Weights of a small audio frame classifier: waveform 16khz input, 39062 training examples.
Rows from block 5 of a small audio frame classifier, named by matrix and row number. Rows with one number belong to one neuron. Each number is 128 + 32 x the weight over its row's rms, rounded and kept within 0 to 255. All counts start at 0. Numbers have three digits each. After the name is the row's rms in percent of the matrix's.
After each neuron's rows are labels from the 100 clips, of 14976, where the neuron reaches its largest size: "lies over" is the class under the peak. Only what is clearly more common there than usual is listed. The data: strings of digits, spoken by a formant synthesiser in many voices. In brackets: how many of the 100.
# gate: MLP gate (model.blocks.5.mlp.gate.weight, 768x384), inputs 312-350
# fc1: MLP up (model.blocks.5.mlp.fc1.weight, 768x384), inputs 312-350
# fc2: MLP down (model.blocks.5.mlp.fc2.weight, 384x768, transposed), outputs 312-350

gate.370 117:152121095144134140122117150110153116066111136172154112127080077094154126151140121111182140118140153159127131130114127
fc1.370 106:120135148090186137118160139087129138140209158087133074120100143152078180131108169066149113124069149128154141149112148
fc2.370 105:116209087135121128107080080135190126112144182125104126133113164134075141162063095146163119128181140196094147133105085
lies over: /aɪ/ (62)

gate.418 064:118137172140179108136131107093164121115157058127084106117170139086115132144171142135134125147150136175100124160108140
fc1.418 069:135149120094144104141110125164122139147051083141144138118181136134126143124099080210166138122085087157093158106126127
fc2.418 069:122096153180137235141164169087133200125073157122122092118111106127129119116088151102130180133082041119166205100101115
lies over: /s/ (28)

gate.235 125:172137144101095096125120121157066097129105176105166185195149128134108133151171107140136109133150157140130111129112117
fc1.235 116:155112155098141126158142128125146125076154132136123136104140146140149108160080161177134147159107128121112104158096151
fc2.235 128:095111184134145121147218134104111148153166110164138119140157112110177135052117134107141119119126173161141099142135164
lies over: /aɪ/ (91)

gate.558 123:149131133088092106101162140129119110100213083102156146122100151128079090105137122144153111129160154139095144101147145
fc1.558 129:105211109160104129164128149110171146126074133107160071132148058116152102160081136079110104083081107156180136165125134
fc2.558 132:127111120095109082156119138115137141049094105073137161120111157116076109122108144192089176128107165097105146083143120
lies over: /s/ (77)

gate.260 106:100119065118133118157089180078125163117149110116126118109094162162121123101114099087102147126168143102184180099138162
fc1.260 104:145137142109150190163122150130165116094083133166086187155138142146101141153139115109133141144167107169155172155140149
fc2.260 109:057113120130155097125182194135098075106151104086179140165146096126138136116178128113118095167160161091149155153114118
lies over: /ɹ/ (77)

gate.621 102:236083151092124148145091168090161141135133070126104136081157093112061113161099104113102128149134160124136128170108145
fc1.621 101:043145121131064093106118152153106151166140131077147127122151136170132072148134107091080134113167145149111139163108148
fc2.621 101:138135149093140086108110119105133074116166118107129139122163104095085151100127165127157127118146235126126096120136155
lies over: /s/ (39)

gate.758 102:053165132110152099176079118117120116138119110147111132122134199195085161133112083135115126106107112129116166158116104
fc1.758 108:049121129169107117135141115151135117128144127167074079163128135145151091144136138069129141125084116191185136176058133
fc2.758 113:112100118122117106128139108179122106147117146118121141159127116114123103141109138058110071183114085177196131156152177
lies over: /θ/ (72)

gate.354 087:126209077105120128099132160072120116138126107107135163103150083084118144147150103108132109116120155112149080143146131
fc1.354 091:158120096084181132096110101098121105086097127124136103094159085142124137134173153113115118152152136059162110086108104
fc2.354 092:106148126156144125103175132127127105158172117094150108176151078116112116130134168118180110149112175131134095152142107
lies over: /aɪ/ (56)

gate.704 067:079097111144130119188106142105076126082115143108113123116125123159162125120152124108129093074129145122104119187140129
fc1.704 065:214108095112095151155120107136113113158102139116100148143142086118197153114148130147135156133204114135132119159176129
fc2.704 065:118177124127110122129108093002132154109058186100139115154121126139166117133125134051088134101208129124132093115148093
lies over: /i/ (96)

gate.199 077:173108127106097129139125135099119127140122133085140144125152173118078147105142124144142068151174125120082106032197140
fc1.199 081:205134129110079120131128162123093128103138113172144081118139099113058099088124135163144139150152142137150120149171132
fc2.199 067:108113133134138203107124108157120153114086137111099151127118069129150163151126119133111136149114088202169134136150129
lies over: /θ/ (74)

gate.637 048:122064131132157129121118159130129131175177099135109154134181127118134106129121131156143139140109136150165123177160137
fc1.637 054:149058143124179136130127122137116131151195111128113126123161130140146088147121142120136139146178119140103138155135134
fc2.637 033:113053072128120122180161133128120125135088106129136135070136070111085117137126149105113135128102040135125137049117108
lies over: /eɪ/ (53); /v/ (41)

gate.639 121:095145060134077123144098158099136125148113095104160089145117109111124131139138117102112113142056105167237155134128108
fc1.639 127:201128133118127110096180099128123108048133106130069119130117110117125156150136083114162136124087116104086119118076131
fc2.639 129:095140161168121096119101170147106121148116129085160092171100212134142154125097122169123123160128150129117124163076106
lies over: /i/ (87)

gate.49 080:111132129164110120162117126084137139156176091125115082148097166106052105077157097133110112151088124125170129111185127
fc1.49 070:093139082156099127119120154084087132184111162141117094123159104172160115195136142123141154135076134113138148090162137
fc2.49 063:103119167155129164073179119143121095130153131143116141118141129138084160147145102171112131156091065113106097105099128
lies over: /eɪ/ (55)

gate.713 107:163163127148144098138151140101126130095192127121168156123125082084054198129148076060135110105144109145123166094155123
fc1.713 109:106126153046163114125159128132128119109101140136113113108115099139114118152098099126129190132111110146139101110099101
fc2.713 114:117177191185132166123130123141178127103093120200095132106084171115134115128087078122159158103066144068156095131127123
lies over: /θ/ (41)

gate.198 107:129111158154142161166132085121158130147062095161095095120103093142094114145122139132125131132192054150132128089112100
fc1.198 111:160020158136210163133126119140142132122195120093140127120144106138127154122091096107142135122127149120047143097153167
fc2.198 125:094116164079118160150100106144094150112116165180109130099136196112150077147129139130116179157099111130187191128104163
lies over: silence (100)

gate.473 123:107105106177115132178132199093080142078101156124178177126152088103132143139149173121052112143174168137134201137129088
fc1.473 120:104165160082168144123094136134157143099148081157119106118090117089139059150125083195120114095159072150151099194126103
fc2.473 126:121138194109137122165113116109062100137114145140180152101143117122165091174132143091156121095113141122108141180156138
lies over: /ɹ/ (45)

gate.564 118:107103136135079080102104187086153118107106146145151073098215148055141126141128132086120104108166156152116119128128154
fc1.564 113:132118100151131140094134094120106130147175142126059150143153125135148122080180114117107152091066093142093191127097125
fc2.564 126:207143108086131101150151141115139107186155114138171097120182195118181104121105145067121190074111122135145146081137156
lies over: /ɹ/ (81)

gate.524 077:143082063163184150140133142097148132197125097146066191113197125041123158160116115157119095125116093153126120096129103
fc1.524 078:131132115121089118075126161112105139124161156092143130125155095180150141091115103092127133143145081111119137052084127
fc2.524 076:130105177103119114149095132218118094180132088169114138115144121117056111086106118129162093147064138097132196150137156
lies over: /ɹ/ (75)

gate.320 063:094100116093142145133134196127173136144056133123117124120116096099115110169112115175095153130121112132127135054156138
fc1.320 057:148137112161145121140130113122123131242083116149128165146111114111135144156127118110132148137124114146223123100179126
fc2.320 063:135111127145125192173095124038094124128136143139144110124143074111131103132147200073125068105153087136095131129103095
lies over: /i/ (30)

gate.747 116:171111119139092107077131149127131101134138173125088097142166102144109096086126143087159094099207130161173062071151127
fc1.747 118:087138120165125101099116121091131153216116141103134118069179181098078146101120182150090105105082179102068169069111177
fc2.747 080:123141102106134110126132048158105068131176152125107095126126092139133093185100131052122139112127119089149174132127139
lies over: /aɪ/ (52)

gate.340 081:138204099147074084117099185091138127095110084107099120103143162102147106114145126159146116084154130123153126105127128
fc1.340 070:202064137145102141145114133147079123111183118146128136148094152139147140103127126126128126153193118134150109035116138
fc2.340 071:179155182116126136174160137132107139146108114255103145131134102101139149100163152129147191146099183124215122157152083
lies over: silence (81)

gate.692 074:108110104139162156115132150082154100108116112107098136174154124114096125098153128129137173135151120139164081126160146
fc1.692 064:088103139122143122094131087121104118149227146120133079112135170114100199124176179158100123139126191121151101126135154
fc2.692 066:118117163141127143122094140149115111148150154157207133115140179128148094137123138118135143132162211185133216116157067
lies over: /f/ (74)

gate.698 117:137117144186152145162140150133186138139144149155137167157131116128096116113122129102097087134078126144133168128160116
fc1.698 117:185116127165113110100092137145136126118158112144110131154180169109159105108139132164149131149175116097129181110151139
fc2.698 119:063101141150132119184142178125121110112136118095142116075090128113127138088098041078093157142123130128092137098082154
lies over: /v/ (84)

gate.757 082:108108116137118140146136126141136104136154090143105149133134121136126123117105101115129147134210165145212104108185138
fc1.757 077:170129133120089139122164124169119132091117134122116171157094145146103081185084106061136150160149095132013155100170093
fc2.757 076:150103118150127141136140145105146154161152077067095096129137222151152147185093065081148113142111066091097062062129087
lies over: /s/ (76)

gate.566 096:128153107096158119140090196101136115117117078109136100105115064091096171079146116137121084147210104129139097138187132
fc1.566 102:174120140135073140102172056196138142103183147131078174138119098133130103156053118100132158147082157149175145121153127
fc2.566 084:093206147167126142117112080122108128119096084130115142128079096129201124120112132101116080146129095156141088154172103
lies over: /θ/ (47); /f/ (38)

gate.195 104:086164110105170135172135154141143109164071126108089174143127075163141135178092127093158165160082074164139114131112105
fc1.195 095:128109117130181155148147128134124134164151075181121137142110146115136116151135162164126152165102099105143112096133129
fc2.195 108:111113106110144097102169126150145119163094119110102145112133116133112138130096132154109112077186148104088147082167152
lies over: /aɪ/ (26)

gate.153 109:079116111117184158156140171144110153141165149175121148167120093096106125107157070123091157113124088155121082183144095
fc1.153 105:085141108159122122104168101113163152127107117100113146111184111099149156173083133117129133125116105156134198162161123
fc2.153 108:067161090167127100061125190109087100088134135149139144107074114131164161146124139149058120151040094107134108101152165
lies over: /v/ (45)

gate.712 073:163184084085125139116121181122113143150109129115143149125163195150098076049168132154101160140126113120247102127100118
fc1.712 072:156061150167090112106133093143150119157142147135126092124123137156117152132161149094132133117071167131048129102145160
fc2.712 059:132120144141131153184097150107132114108083147125110136095121198104139127190117132171116143176153173170189131132114127
lies over: silence (90)

gate.599 053:109075128104087121153120170127094120085160128128133192111074089137082132153126139134125128136164124126084120062142128
fc1.599 050:188168122139157127120135125132154116184165135113133110125125111114138130116134151121128121125131147133152123232115118
fc2.599 025:129162163143132104138137123097123121134129079104098140122132084116106159140136130128115139147169114133154112131131107
lies over: /s/ (55); /z/ (39)

gate.519 087:196099129141122128138122235138142143139146108104126167136187047128168157175132113131149135119106122138124109166126127
fc1.519 093:150144133119121148117129111118174131199176152121149178176124118108148142118096192183128121175122120129093170116155136
fc2.519 083:137127109125119038071114062107167152112152113117149153124124061127104102156121113161132086157148096070098130141158175
lies over: silence (90)

gate.324 088:125086142097131119091134163088105127139200105133205143112140080131133133129177183159123116118193143135178104153090142
fc1.324 090:182111126095130146099139146110156125151145119137084114081169116121130128098110127147107140114154123150109127099136147
fc2.324 091:056131153111144144109116146130111097101121079168109125112126113151112117122095139088134079170106129144184101175196109
lies over: /s/ (48)

gate.187 122:130160142139094090057160114149161145076150128128157133095163106108137119134159106122130128150174125181167200144133176
fc1.187 131:093119136134197141127134091056125111126124149115075152181170094091104185144150129126075169147096072139187051138108177
fc2.187 128:186086144083125138134156115110135115133033085177111144121147202109116090101131144123159060128086161145149056111097136
lies over: /i/ (47); /eɪ/ (25)

gate.347 130:114200127149164130189085126130053121073165105111135099104115149095108147169156089113120105050086159131162103189100169
fc1.347 128:169141143157163178130093156123128122175137128141104144101140088107135194103057049120115179142243122127088119168171151
fc2.347 143:148100155101119163113157115113126114096142207094204114116125139127157159083130137116189131074144083115100116110132128
lies over: /i/ (99)

gate.578 118:134104151121145104123168167127116096173089188154143128075169072088096147071111131181108130132090138174142150149139110
fc1.578 120:115079152106150119129155139113167102113147157152090079111092117136094110093135172116065152108072129167124135159129120
fc2.578 121:076128206187117134114116110154084140122094149160039117144126181150174120142161089119088165179050133129119090134196099
lies over: /eɪ/ (73)

gate.465 101:034088134113128131147150126073124159104141119139099135122158138106087115151118152091070098122095157124155080167137213
fc1.465 109:086114188107109121155081189106142125103155081131143119105114115106102070157091182108099144145090143153129051167091127
fc2.465 107:082097105094130114121132156145148137121116129153163126144130181140165123094136140111148129109141043136192119123112117
lies over: /s/ (51)

gate.315 099:133121172129124101182087160134093119132108095099136124095134093165061078137094141100097126125153104141158111144081172
fc1.315 094:169106145131128120171129137126120119096056124098113133098117097143095092157099159093095101130083113121150118168108162
fc2.315 096:085087113097144093149112162159093078101091155192128138148140146124181107122190121138150125112123127139146111189088139
lies over: /f/ (35); /θ/ (29)

gate.237 086:134153129144100106145121106095047138194150087125116157118164108126148087112098143128149148095157149118126150121102131
fc1.237 085:123126155089105141158105116131163138187191124104128127123126141133130145111114097152159121128080122134140146123095130
fc2.237 085:158182089087144137152119106079142098152186153131141132073136145122142107130137124194133122135092184164210124162114075
lies over: silence (93)